config.toml
arch = "tc_resnet"
model = "sound classifier"
dataset = "single English command words and digits, spoken by a formant synthesiser in many voices"
train_examples = 78125
gain_aug_db = 6
n_mels = 64
hop_length = 160
input = "log_mel"
spec_augment = false
win_length = 400
targets = ["intonation"]
num_classes = 4
norm = "batchnorm"
activation = "silu"
channel_attention = "eca"
drop_path = 0.05
depths = [3, 6, 6]
kernel_size = 5
stem = "single"
widths = [128, 160, 192]
mixing = "cutmix"
label_smoothing = 0.2
loss = "cross_entropy"
init = "torch_default"
residual_init = "scaled_by_depth"
optimizer = "muon"
muon_scale = "match_rms_adamw"
lr = 0.0019
momentum = 0.98
nesterov = true
orthogonalizer = "newton_schulz_5"
adamw_lr_other_params = 0.00076
gradient_centralization = true
steps = 15600
batch_size = 256
epochs = 51.1
lr_schedule = "cosine"
final_lr_fraction = 0
warmup_steps = 460
weight_decay = 0.04
adamw_weight_decay_other_params = 0.01
Rows from block 12 of a small sound classifier, named by matrix and row number. Rows with one number belong to one channel. Each number is 128 + 24 x the weight over its row's rms, rounded and kept within 0 to 255. All counts start at 0.
Before each channel's rows are labels from the 100 clips, of 14848, where the channel reaches its highest value: "strongest on" is what is common among them. Only what is clearly more common there than usual is listed. The data: single English command words and digits, spoken by a formant synthesiser in many voices.
# convs0: first width-5 conv (model.blocks.12.convs.0.weight, 192x192x5, each kernel summed), inputs 0-95
# convs1: second width-5 conv (model.blocks.12.convs.1.weight, 192x192x5, transposed, each kernel summed), outputs 0-95

strongest on: intonation: flat; /p/; /ɑ/; word: stop
convs0.95 [120 111 117 103 151 119 152 135  89 131 122 111  99 147 142 129 198 144 119 130 120 188 109 123 131 132 116 115  86 131 155 129 132  87 126 105 135  79 121  93 118 155 200 125 119 142 121 130 104 169 126 129 109 142 156 132 104  96 170 132  69 103 109 141 144 102 125 140 140  73 155 149 157  98 133 108 127  90  91 106 146 139 136  91 130  86 129 139 155 154 124 159 165 135 103  94]
convs1.95 [139 115 122 116 105 110 129 146 186 123 133 115 130 147 133 122 146  99  83  97 134  79 170 164 117 127 163 178 138  94 132 128  92 120 163 148 108 125 164 126 131 116  92  84 130  85 119 110 113 121 139 123 154 153 112 118 126 111  97 121 140  90 107 122 101 139 147 129 159 148 115 120 111 125 121 121  81 110  96 103 141 156  99 108 105 151  90 163  93 149 112 131 128 125 130 139]

strongest on: /ə/
convs0.118 [117  88 158 112 114 136 109 146 128 118 118 134 139 153 138 120 128 142 128 120 107 114 158 139  91 179 155 137 120 180 136 169 139 156 100 151  96 133 103 184 173 106 169 146 166 126 107 127 121 114 114 142 135 169 166 117  97 102 130 108 119 136 144 127 131 177 114 136  91 125 132 108 152 139 112 101 122 149 100 115 125 121  99 137 100  96  74 129 141 142 147 146 163 117 131 149]
convs1.118 [176 106 148 150 156 128 148 131 108 115 122 127 119 169 146 160 160 171 137 137 167 132 128 123 125 122 131 118 155  55 129 135  74  99 144 127 163 105 118 145  92 115 140 114 115 163 111 142 137 140 161 117 125 150 112 110 100 131 140 127 145 188 133 136 105 126  98 113 157 127  94 126 108 126 108 122 128 145 172 148 168 201 155 158 148 148 116 127 139 137 156 117 145 137 133 107]

strongest on: intonation: rise then fall; /eɪ/
convs0.34 [127 140 137 142 126 113 125 143 104 103 153  75 157 129 120 182 108 119  44 110 113 168 141 103 148 133 116 105 126 152 131 183  93 107 144 147 120 180 104 124 129 128 163 141  93 135 106 112 132 131 163 122 120 126 112 117 108 106 117 148 120 115 106 100 141 143 119 184 125  75  96 110 131 161 163 102 118  94 151 164 121 145 121 111 136 150 156  97 147 137 168 134 127 151 108 109]
convs1.34 [114 108 136  85 155 130  49 116 113 109 122 161 153 111 146 138 136 151 182 107 117 105 115 125  90 100 159 100 109 117 131  98 183 144  97 167 109 167 141 124 106 129 110 107 173 119 107 142 109 121 128 112 117 139 113 169 152 133 104 139 172 148 130 139 128 119 108 138 120 137 115 180 126 111 128 156 109 166 120  76 108 147 141 124 114  97 119 141 150 148  86 131  95 119 141  99]

strongest on: intonation: rising
convs0.190 [ 88 133 160 120 129 151 135 126  90  88 118 157 143 155 172  97 107 146  88 135 165 149 151 113 106 112 109  72 131 121 139 121 119 143 112 137 167 163 111 174 137 129 128 105 132 125  68 109  92 168 177 106 152 159 146 152 105 128 136 150 121 152 157 153 127 168  89 133 147  66  98 115 131 113 117 103  73 112 118 110 124 120 129 171 169 153 105 140 152 116 121 162 129 146 115 118]
convs1.190 [159 121 160 151 139 119 131  47 138 120 122 150 169 152 139 121 119 146 142  72 114  98 164 125  91 149 138 166 121 106 101 145 122  77 123 128 126 122 133 105  78  84 123 101 130 110 110 120 107  95  67 129 150 114 140 133 129  83 114 103 103 185  82 135 115 140 126  89  87 158  58 137 128 132 152 132  94 110 142 116 131 123 133 121  83 139 165 122 178 108 130 140 135 122 150 124]

strongest on: rumble
convs0.44 [125 109 102 100 141 133 108 157 136 161 144 150 130 131 131 126 140 136 138 124 148 111 120  99 122 143 108 172 176 154  92 126 134 115 148 132  88 102 130 134  70 141 152 133 196 134 116  78 103 121 103 166 134 148 106 140 146 144 134  96 128 142 118  78 115 101 131 106 119 121 141 128 122 167 156  65  77 154 127  89 103 170 126 121 125  83 118 119 148 138 133 107 132 143 135 143]
convs1.44 [ 90 135 133 130 145 122 126 119 136 148 110 104 100  92 110 116 110 133 131 130  90 142 105  89 134  98 130 144 133 167 122 115 114 153 114 136 122 150 168 150 180 161 136 148 103 122 154 166 155 158 135  94 124 141 103 115 142 126  84 132 101  77 159 165 143 141 136 151 140 132 159 172 135 142 107  79 164 109  67 161 122 103 138 140 163 129  63 147 104 155 155  96  82 118  88 109]

strongest on: /t/; /p/; /ɔɪ/; word: point
convs0.180 [128  75 138 102 141 154 109 109 134 109 156  91 161 141 113  97 198 150 129 137 129  94 107 145  78 137 125 120 113 139 127 111 138  91  93 136 170 120 155  76 100 152 165 115 112  96 147 117 106 140 183  97 125 111 130 143 108  96 115 184 150 133 168  85  94 116 104 157 118 126 131 155 155 154 137 103 100 145 151 167 134 128 138  92 168 162 112 142 137 134 178 108  94 160 126 108]
convs1.180 [131 158 142 122  88 111 153 110 159 125  81 141  49 134  98 109 151 105 121 159 133 133 101 117 147 116  74 129 150 148 108  87 147 134 161 179 121 110 100 172 170 143 118 163 123 154 128 157 166 149 119  87 141  99 127 149 151 123 165 162 113 109 130 141 107 193 131 130 138 135 155 137 122 116 164  93 136 110  98  88 137 129 139 136  99  96  97 168 137 133 123  85 123 136 100 127]

strongest on: intonation: rise then fall
convs0.93 [148 150 140  82 116 154 112  98  96 151 156  88 126 141  99 128 134 136 116 144 131 132 143  44 127 106 120 133 111 154 129 143 155 136 173 138 143 148 164 140  70 138 144 137 192 124 137 132 134 143 133 126 162 112 102 119 119 102 159  87  78 132 135  95 110 141 132 148 143 130  93 113 151 145 156 136 114 106  88 138 131 147  96 145 137 108 112 168 127 140 115 140 157 122  95 140]
convs1.93 [136 108 145 144 133  98 159 123 162 164 143 138 107 130 122 113 129 122 154 130 108 152 100 118 140 138 167 162 145 133 118 174  75  97 114 107 124 135 146 134 163 170 163 129 110 106 130 120 100 122 143 164 105 156 127 150 135 136  98 134 133 116 155 120 149  90 114 164 118 163 195 187 167 129 135  79 142 169 116 118 155 128 135 153 148 150 136 109 156 183 128 145 145 119 134  89]

strongest on: whispered
convs0.178 [ 90  72 138 132 118 166 136 121  93 121 165 145 115 114 144 125 110 114 113 141 160 158  98 108 136 127 117 115 136 117 128 149 130 113 128 116 117 121 146 118 115 133 151 112 122 149 129 153  97  87 142 142  89 138 166 127 101 107 137 138 157 168 104 171 129 109 114 158 116 129 130 112 114 165 131 100 115 109 117  97 138 148 123 111 110  73  93 164 208 157 174 153 128  99 139  88]
convs1.178 [141 138 168 119 149 150 151 111 124 148 158 150 124 137 157 145 128 147  98 167 105 108 132 151 131 134 144 140 137 125 143 112 121 121 148 161 166 137 104 146 136  81 155 139 134  97 149 135 122 163 111 146 132 146  97 131 141 119 147 167  99 142 123 127 112 168 148 144 162 133 112 115 115  85 114 113 113 109 136 144 165 155 127 181 138 148 149 123 189 106 114 140  93 145 169 137]

strongest on: intonation: flat
convs0.62 [118 148 123 134 120 134 120 129 164 144 120 112 155 144 108 122 103 149 159 146 116  96  81 106 100 107 134 133 133  86 112 149 121  93 157 155 106 158 165 119 154 146 151 137 137 125  91 131 147 121 190 102 134 130  68 152 122 114 119  96 101 144 123 102 148 150 118 135 148 103 187 122 123 130 144 105 108 176 102 116 134 161 140 148 165 118 113  91 174 122 104 124 126  96  96 163]
convs1.62 [141 114 120 128 139 135 116 122 157 166 171 169 121 138 121 131 122 104 134 153 123 133 162 154 172 137 114 146 127 137 103 119 129 164 188  75 109 135 161 109 122 170 126 114 119 114 194 128 142 110 103  99 125 150 124  97 160 168 126 134 189 122 132 135 136 112 124 150 111 144 137 145 138 130 142 148 172 129 161 167 129  96  83  91 137 160  82 148  57 144 134 119 150 132 111 119]

strongest on: rumble; pink noise
convs0.74 [136 149 135 109 151 150 127 146 134  88 175 143 146 130 137 160 143 161 143 151 106 110 105  88 104  87 140 166  98 126 166 136 136 116 103 133 145 114 111 118 103 141 123 137 121 151 143  83 123 170 101 149  94 123 193  91 135 121 128 110 113 141 135  66 120  94 152 153  76  86 117 118 144 100 120 121 109 138 107 143 130 138 137 134 128 122 135 143 124 110 147 154 134 115 156 149]
convs1.74 [140 135 129 154 115 133 151 132 144 139 110 107  88 130 112 102 103 105 140 134 144 156 106 137 163 122 112 112 160 120 170 126 104 159 164 139 116 143 112 126 146  98 141 147 158 119 122 122 103 114 157 153 129 170  99 137 115 173 135 130 144 134 164 156 109 123 132 163 107 176 182 142 150 154 166 103 131 165 121 138 141 104 130 134 119 103 122 137 108 169 116 144 140 119 134 163]

strongest on: rumble; thin (high-pass)
convs0.58 [134 180 157 106 115 126 153 123  90 123 115 158 116 118 156 133 127 141 130 116 112 139 133 113 150 143 111 112 123 137 119 139 146 105 100 158 156 134 167 180 110  93 142 143 106 138 173  88 160 128 114 137 104 142  81  97 110 128 107 134  88 139 113  76 127  97 160 169 144 108 125 151 127 158 136 114 136 141 145 111 138 129 138 149 127 137 111 148 110 141 105 122 121 165 124 117]
convs1.58 [108 124 121 105 116 118  92  82 135 165  91 108  88 142  93 105  94  99 111 122 141  74  85 123 126 121 115 155 105 153  96 121 148 150 100 104 133 102 151 123 130 142 154 149  94 130  90  92 131 156 135 108 108 125 139 176 130  87 144 120  81  77 154  79  83 149 135 115  91 131 129 107 133 100 120  92  90 113 130 107 144 107  88 119 114 152 125 153 185 106 164 105 106 127  82 101]

strongest on: rumble
convs0.163 [119 142 116 173 134 128 121 129 117 130 128 148 138 158 119 130 109 101 124 141  89 145 124 125  41  85 142 117  91 145 131 125 135 123 126 133 120 112 125 116 188 133 153 137  88 128 113 127  64 137 149 129 171 130 122 146  95 106 127 152  79 143 129 129 158  60 121 145 192 118 108 144 132 118 148 116 138 131 116  46 117 140 138 140 119 111 126 135 140 138  96 122 121 133 122 124]
convs1.163 [132 131 124 130 142 144 162 135 149 133 180 144 134  94 150 118 123 150 150 122  94 121 140 122 144 150 132 154 167 124 126 120 116 124 124 116 146  93  87 146  50 112 107  92 133 154  93 129 187 131 128 150 135 113 108 128 156 163 141 123 154 128 123 124 129 144 135  98 102 191 122 134 150 152 121 149  96 153 119 206 163 114 135 121 157 159 126 141 110 137 142 129 167 152 157 113]

strongest on: intonation: flat
convs0.49 [158 167 142 119  99 125  83 121 137 135 135 130  97 137 138 111 129 127 131 157 135 114  31 134 134 151 109 126 139 115 114 125 121 119  98 131 108 114 139 131 113 118 113 126 119 126 128 160 139 160 136  98 161 100 152 152 112 119 151 175 114 157 130 166  89 143 106 139 115  99 145 121 117 124  83  43 101 138 117 130 115 113 154 147 140 109 107 150  85 123 148 127 114 139 140 107]
convs1.49 [118 119  91 134 151 132 122 144 153 157 111 131 144 154 120 153 100 120 119 118 139 133 176 117 133 103 148 101 156 118 151 152 134 145 120 121 143 149 119 136 127 181 142 102 150 148 134 118 175 134 119 133 120 146 137 136 155 158 154 117 130 100 119 144 101 141 138 164 128 155 147 146  84 153 205 160 152 176 141 165 161  70 126 116 108 135 140 160 119 103 110 119 115 125 103 152]

strongest on: intonation: flat
convs0.120 [110 126 153 135 131 163 139 120 173 114 137 109 133 146 115  94 129 116 151 116 133 154  84 108  77  69 150 121 148 150 102 125  92  77 137  73 111 169 151 150 140 102 139 142 123 125 121 138 139 120 138 106 123 127 140 187  95 101 117 151 161 132 134 144 131  82 103 154 119  89  89 127 111 126 113 104 105 159 134 105 160 129 145 156 136 125  81 129 160  99 162 124 123 124 132 152]
convs1.120 [116 129 120 115 124 167 139 172 112 165  75 165 127 171 133 127  98 131 104 116  94 105 164 171 160 150 112 104 106 117 131 137 148 183 115 125 153 112  96 112 131 158 126 149 145 140 167 172 106 107 141 129 154 116 101 109 140 142 122 159 133 130 142 154 131 137 142 118 143 172 191 132 113 114 163 157 166 129 132 137 119 139 121  89 121 126 135 133 159 135 158  82 168 144 136 151]

strongest on: intonation: falling
convs0.151 [165 109 154 186 147 127 127 119 131  97  94 146 154 111 111 104 108  97 133 116 136 138 108 114 109 106 108 117 121 112 130  81 128 131 133 152 148 121 106 117 123 149 137  84 157 141 132 107 139 177 116 127 124 151 172 142 128 155 102 170  79 112 114 118 117 106 120 147 125  83  99 201 154 112 128  71  77 133 130  88 123 135 135 178 116 128 107 130  98 123 144 101 159 145 156 191]
convs1.151 [ 99 103  41 139 122  97 115 134 132 146 141 113  75 159 128 127 139 112 135 159 144 144 157 115 132 124 105 147 171 118 151 108  94 156 130 122 128  86 165 121 116 128  88 105 122 102 122 116 148 111 145 129 154 116 138  41 135 125 109 109 133 133 162 159  99 106 123 126 175 139 145 122 144 168 112 164 141 110  84 149 123 152 104  87 133 130 139 108  98 122 122 164 112 124 162 146]

strongest on: whispered
convs0.183 [139  97 140 116 146 123 118 130 107 125 112 158 133  90 116 158 100  95 190 131 107 106 125 131 119 112 185 109 134 129 140 163 163 162 107 131 159 174 143 163 138 104 144 113 103 158 113 167 127 151 118 120 170 130 139 156 109 123 156  84 158 130  97 132 115  88 161 148 102 142 112 102 113 121 108 101 119 175 168 120  96 116 109 127 100  85 125 150 255 102 127 112 129 133 110 128]
convs1.183 [ 99 110 134 118 115 109 108 156 137 105 125 106 159  67  98 109 159 129 123 127 132 128 138 113 135 106 122 108 106 136 134 116 149  95  95  79 117 127 123 101 158 131  87  99 113 110 115 119  63 116 107 152 148  64 136 112 132  91 104 175 116  97 112 170 159 120 101 107 141  86 144  96  94  98  91  98 117 101 102 121 122 123 139 131 112 119 115  71 200 104 136 133 107 114 104 102]

strongest on: intonation: rising
convs0.182 [108 107 134 134 124 113 125 124 136 121 153 111 109 139 138  91 129 164 158 126 156 120 183 143 108 132 114 136 140 120 134 111 138 109 158 162 154 150 152 175 119  86 148 109 156 142  71 119 127 186 113 140 142 152  82 133 147 105 101 126  90 151 142  93 138 169  92 108 159 167 103 144 111 169 112 116  78 100  87 113 102 146 142 128 172 128 132  89 152 145 116 168 144 221 171 115]
convs1.182 [116 135 124 142 123  86 122 136 102  99 111 165 143 135  87 143  84 124  95  81 149 112  93 145  96 112 124  99 113 151 112 136 117 160  94 146 146 112  88 132 138 136 129 109  96 121 146 105 111 138 121  84 124 136 141 120 101 149 152 133 130 137 128  98  77 165 145  84 128  99 126 129 154  75 140 127 136 116 133 134 100 154 132 106  67 132 104 102 113 122  94  95  95  89  80  99]

strongest on: intonation: flat; /ə/
convs0.17 [118 177 129 103 132 131 114 112  96 116 155 175 156 170 117  99  88 148 128 161 123 162 115 111 125 113  65 114 146 114 120 113 137 108 111 124 122 109 145  94 121 122 129 175 113 135 124  77 137 114 108 128 161 135 153 121 113  86 147 137 106 110 134 133 134  94 102 119 180 102 101 114 121 127 161  80 145 141 119 135 148 137 121 177 176 174 135 142 140 148 111 107 108 146 100 152]
convs1.17 [137  81 121  94 133 111 122 154 179 129  93 100 122 103 129  86 138  88  81 134 156 101 153 137 115 126 136 131 136 119 132 131 114 132 135 139 140 140 119 126 150 120 117 141 121 100 126 165 108 154 148 129 102  95  94 140  94 102 104 131 122 133 131 146 108  81  84 123 133  69 116 129 130 129  88 145  82 103  71 135  93 151 151  92 104 136 120 124 124 123 131 158 161 110 148 117]

strongest on: whispered
convs0.157 [118 194 154 137 124 143 139 152 131 157 107 134 137 130 124 124  96 137 139  98 126 109  96  58 137 125 112  72 108 107 122 114 119 149 127 129  99 157 145 126 122 106 114 133 108 121 109 121 173 149 110 115 128 151 109 144 123 110  86 136 149 137 151 173 130 149  81 154 111  93 147 158 112 139 105 122 122 132 143 127 129 122 155 168 131 194  65  71 145 128 132 107 111 102 120  83]
convs1.157 [114 127 139 134 128 113 140 149  85 125 184 140 122 157 147 147 132 126 153 198 146 159 142 116 135 138 137 142 131 126 150 104 127 158 140 120 132 114  78 142 137 140 143 111 147 128 148 113 129 138 152 133 147 140 125 152 118 153 162 151 207 133 126  96 173 138 160 107 112 125 159 154 173 109 144 129 159 140 114 109 143 106 130  92  95 112 172 122 106 172 117 144 128  84 138 150]

strongest on: whispered
convs0.63 [159 137 140 125 165 142 148 158 109 143  87 105 110 121 165 118 147 130 110 104 116 118  84 136 120 133 132 126 119 146 125 146  41 129 124 121 147 145 168  94 102 116 136 167  97 141 154 111 135 140  94 123 170 128 141 151 127 114 127 122 144 127 144 131 105 131 131 140 102 117 115 133 143 127 156 105 144 134 115 116 127 170 122 143 119  96 153 122 151 130 148 126 132  74 132 154]
convs1.63 [171 135 159 129 115 155 141 144 138 130 121 169 141 112 135 139 118 141 142 169 157 166 105 141 148 140 113 116 140 115 139 130 124 106 141 120 117 168 144 160 149 121 170 118 108 138 111 179 152 122 139 127 158 174 127 112 115 129 147 165 133 166 152 135 132 146 125 147 120 151 149 110 169 130 139 119 138 148 132 135 151 118 131 120 147 138 102 170 182  95 101 141 136 127 142 138]

strongest on: rumble; /ə/
convs0.97 [146 129 142 103 121 113 103  98 104 112 117 132  95 155 154 127 171 122 114 126 119 112  98 123 161 156 146 126 144 179 133 104 151 125 102 116 118 105 134 144 140 106 140 163 130 164 138 120 149 114 100 157  88 135 130 136  98 147 100 111  78 116 143  63 100 140 115 160 139 112  79 143 146 122 137  58 128 113 100 147 143 153 111 127 124 183 130 140 119 136 127 144 131 176 105 157]
convs1.97 [ 90 139  84 136 124 130 116 153 142 130 140 156 137 111 144 130  95 155 135 154  89 156 132 128 131  99 119 129 130 125 122 163  94 125 102 116 143 166 130 136 149 133 135 144 133 138 114 127 142 156 154 167 115 145 123 141 118  81 162 138  95  87 156 128 108  98 104 152 129 141 137 152 169 158 125  83 119 124 162 148 111 143 120 174 200 126 137 165 182 100 133 122  97 142 118  84]

strongest on: /t/; /s/; /ɹ/
convs0.110 [126 162 131 150 129 130 153  87 147 161 132 141 117 117  86 127 133 127 174 130 116 172  97 158 154  98 124 141 128 119 144 160 110 124 115 129 128 119 129 123 125 129 118 142 144 114 116 133 166 109 146  60 175 163 151 130 138 129 147 123 127 155 161  91 135  96 121 119 161 114 132  70 136 175  89  99 133 138 114 113 110 156 139  96 121 136 110 130 212 168 130 131 106 118 133 104]
convs1.110 [142 108 150 108 101 152 115 153 116 134 135 122 158  77  93 101 134  69 148 154 130 135 147 114 125 135  80 143 119 170 136 146 147 112 160 150 151 105 149 120 107 170 170 152 160 121 130 198 149 121 141 143 160 115 187 121 149 126 129 115 142 113  83 138 138 136 103 174 111 122 152 124 122 117 125 141 180 129 157 153 163 189 145 129 112 132 121 144 166 108 113 109 134 127 131 132]

strongest on: whispered
convs0.121 [167 136 118 112  82 141 129 159 158 173 122 127 139 112 109 133 131 126 182 125 133 140  89 134 154 131 109 128 157 129 101 141 126 119 115 100 152  69 121 145  89 109 129 148 132 121 111 100 149 143 125 100 136 130 141 103  96 128 138 124 118 131 103  90 133 142 115 129 125  73 168 173 112 104 125  67 107 148 172 113 150  96 145 123 133 148 130 162 117 150 116 135 146  70 103 149]
convs1.121 [136 131 129 136 143 121 139 109 147 150 123 121 122 179  88 119 142 127 128  97 124 142 126 126 144 119 135 133 156 185 150 115 158 118 127 107 130 137 127 147 124 115 122 136  97 139 132 125 127 120 128 136 103 136 118 159 154 150 118 129  93 119 198 125 104 120 151 185 145 177 140 152 173 150 126 106 159  84 153 152 168 123  82 160 126 124 107 138 160 131 180 122 129 139 153 171]

strongest on: intonation: flat; voice: low voice; /p/
convs0.2 [115 125 147 139 129 126 134 129 134 136 119 113  92 121 104  75 101 102 148 101 115 164 163 146 190 121 140 140 124 111  94 117 154 121 101  66 169 112 107 136 149 110 130 150 138 107  85 110 167 162 165 141 145 155 108 105 102 126 133 123 115 114 138 107 152 116 151 122 159 116 126 129 110 139 124 121 161 111 107 106 197 119 134 127 127 134  96 131 159 130 136 152 116 147 136 148]
convs1.2 [114 161 127 192 113 116 142 123  82 168 116 142 136 126 131 126 120 157 117 124 124 109 111 123 112 118 137 132 102  93 148 128  95 108 145  98 111  94 127 131 119 130 120 108  99 107 158 122  98  74 116 118 139  99 129 139 132 151 112  96 201 130  94 163 130 106 116 121 107 131 132 119 146 112 133 144 159 105 180 109 107 120  99 108  92 119 154  97 151 103 111 162 112 116 123 135]

strongest on: intonation: rise then fall
convs0.6 [126 120 135 127 126 141 110 146 174 130 131 180 123 153 142 105 153 129 149 123 115 148 132 165 132 106 120 139 145 127 108 160 101 125 140 105 142 177 143 153 108 133 159 122 110 101 145 164  74 109  88 136 118 116 127 150  85 122  88 104 111  95 110 146  90 103 145 125 149 135 144 149 152 128 172 145 115 126 104 129 143 159 116  96 139  94  94  82 161 162 148 123 188 164 124 117]
convs1.6 [149 143 114 116 110 155 149 147 115  88 102 149 142 135 119 132 107 130 146 118 158 117 121 127 108 103 103 131 103  97 127 102 123 145  81 115 119 132  47 120 105 142 126 106 117 151 125 159 157 107 113 115 158 117 123 132 130 161 146 159 153 131  88 131 120 127 131 111 135 108  91 129 120 106 125 131 116 161 135  88 111 108 130 116  69  64 102 125 112  97 132 120 125 104 149 138]

strongest on: /t/; /m/; /aɪ/; word: timer
convs0.154 [ 93  93 164 141 127 146  81 156 108  94 123 125 139 142 111 153 114 127 137 134  96 120 144 127  97 112 139 127 122 159 160 142 135  90 135 161 147 119  67 119 115 103 129  86 141 145  80 155  91 137 160  91 166 162 110 118 129 131 104 205 150 145 142 118 137  70 127 144  93  84 111 116 159 147 147 111 111 110 126  96 147 121 155 159 105 134 101 109  99 110 186 155 144  90 117 102]
convs1.154 [121 150 125 115 112 164 134 117 168  90 114 106 112 124 184 124 158 125 136  93 139 139 105 107  97 132  69 127 109 120 157 102 156 151 104 159 152 115  74 135  95 167 123 155 102 107  94 123  96 156 130 113 130 127 100 139 146  94 125  83 118 131  93 132 167 184 127  50 159 112  87 105 127  85 121 155  90 146 131 137 125 136 162 164 130  86 127 124 118 158  85 139 151 133  98 105]

strongest on: rumble
convs0.128 [126 141 153 134 130 149 134 102 142 131 147 115 140 114 125 110 141 125  85 142 127 146 106 133 114 107 139 135 116 125 113 130 134 127 131 101 173 114 109 135 107  85 147 168 117  95 116 166 117 118  94 133 157 163 132 125 106 142 142  91 122 171 119 109 122 113 150 141 114 113 121 136 147 143 111 107 101 135 110 126 121  93 141  86 100 134  56 149 118 114 139 129 129  74 127 114]
convs1.128 [ 98 125 144 108 118 106 113 132  73 154 168 143 135 137  81 114 105 125 103 143 145  76  99 145 178 142 125 151 146 121 169 122 119 112  95 151 140 116 109 129 146 106 118 133 127 104 133 101 153 138 163 130 132 122 137 115  84 114 105 120 121 150 112 121 179 111 136  89 114 124 141 137 160 135 142  80 166 128 124 125 148 108 157 144 152 136 133 151 127 143 141 169 155  93 161 142]

strongest on: rumble; pink noise
convs0.47 [148 137 127 138 114 131 127 127  65 127 140 114  83 126  94 153 120 181 138 146 132 154  73 170 152 126  82 147 168 123 135 143 122 108 146 113 181 120 138 143 121 108 145 145 106 132 119 143  95  96  89 104 126 136 105 111  96 148 139 183 107 151 113  87 113 109 115 170 126  80 157 135 107 128 104  78  87  88 123 103 142 140 110  85 138  91  74 118 102 109 109 175 112 140 144 111]
convs1.47 [ 94 118 120 139 141  49 128 123 134 124 147 146 117 147 112 144 122 109  84  90 133 135  92  99 125 152 156 159 140 142 111 123 144 151 146 100 107 115 154 109 136 141 141 169 115 105 118 135 159 139 137 138 175 149 136 147 162  85 110  86 114 141 174 170 156 179 169 103  94 136 115 139 170 109 144 112 177 119 111 126 136 132 134 174 163 199 153 168 120  79 144 134 133  92 129 152]

strongest on: whispered
convs0.144 [105 123 137 140 110 118  78 118 160 150 146 118 108 128 118 145 121 146 119 150 109  79 147 118 120 126 120 133 122  99 137 125 107 106 154 118 121 131 121 128 145 106 155 118 116 108 109 146 104 118 125 141 111 118 127 117 101 133 122 233 130 156 170 186 101 147 104 132  75 123 137 102 134 110 148 160 131 140 104 121 118 134 153 126 134 108 115 118 245 124 116 144 110 196 139 116]
convs1.144 [136 141 114 123 114 119 119 109 123 143 121 102  99 142 128  91 119 107 107 156 127 109 143 133 129 141 115 134 147 134 151 135 119 125 175 168 108 130 159 122 132 155  97 148 147 108 143 129 150 117 151 165 131 158 126 162 157 117 119  85 170  89 144 149 152 133 133 143 143 142 124 146 122  93 110 100 119 111 155 138 139 130 161 127 129 102 108  93 125 119 131 113  68 126 129 101]

strongest on: whispered
convs0.92 [140 140 132 112 144 161 100 119 158 122 142 111 156 131  97 136 144 122 116 140 139 150 117 113 197  91 103 143 125 101 137 145 125 130 116 113 121 109 133 148 127 119 157 147 104 120 144  98 140 159 146 125  87 120 115 107 183  80 125 121 102 150 173 145 171  89 121 155 130 116 122 117 126 147 105  81 122 100 137  90 162 124 156 135 151 141  93 141 255 133 130 108 142 119 167 140]
convs1.92 [139 168 150 127 143 157 145 183  92 178 111 114 126 116 133 130 181 133  94 120 110 134 124 140  99 121 136 138 137 144 125 126  95 186 146 101 118 155 152 157 141 119 132 138 135 148 111 132 123 140 173 115 133 141 127 143  71 156 125 176 137 100  91 167 123 149 179 138 142 111 154 160 175 105 142 113 126  87 168 129 153 128 121 136 121 128 111 112 175 149 126 120 107  98 149 129]

strongest on: intonation: rising; reverberation
convs0.51 [114 115 124 105 153 124 131 104 111  83 152 149 121 145 141 141  98 172 165 118 192 122 133 112 118 143 154 102 110 118 116 126 151 117 106 135 163 163  98 188 102 106 134 135 127 135 119 124 106 142 135 184 135 110 109 148  92 136 126 100 108 169 127 115 150 142 131 135 133 142  98 113 110 114 133 132  91 141 120 135 140 146 133 123 164  97  79 151 180 110 117 175 144 129 139 149]
convs1.51 [126  92 107 122  78  60 114 123  90  85 116  97 122  82 117 135 136 137 122 121 155 109 158 120  98 104 126 137 124 168 141 157 150 155 141 113 109 141 125 136 104 150 132 153  95 110 127 111  89 168  77 109 119  71 103 128 150 117 124 105 108 162  94 138 116 153 120 140 145 107 110  93 110 122 135 123 123 138 138 134 121 146 133 152 172 136 167  99 111  90 116 165 143 122 119 116]

strongest on: intonation: rise then fall; /ɝ/; thin (high-pass)
convs0.37 [107  95 151 116 131 141 140 146 132 114 128 105 138 145 107 108 123 122 104 156 115 130 170 130 132 124 111 127 103 121 116 124 136 144 126 122  98 122 132 150 119 165 126 148 154 123 146 123  64 100 137 117 127 118 128 147 119 130 150  38 108 139 142  94 173 132 142 129 132 156 145 121 164 159 121 128 129 168  85 139 170 131 106 110 154 132 151 137 185 168  88 131 125 101 116 114]
convs1.37 [ 97 149 127 104 119 185 138 121 114 153 158 150 160 133 163 110 121 127 163 139 123 146 109 106 139 129 140 149 154 135 137 124 132 116 154 157 148 135 154 118 161 139 166  94 107 127 126 103 143 134 138 155 141 124 111 113 119 157  90  75 159 121 106 126 145 103 131 132 124 120 153 166 154 165 132  95 110 150 166 112 117 150 118 133 117 120 110  84 112 177 139 158 164 112 187 130]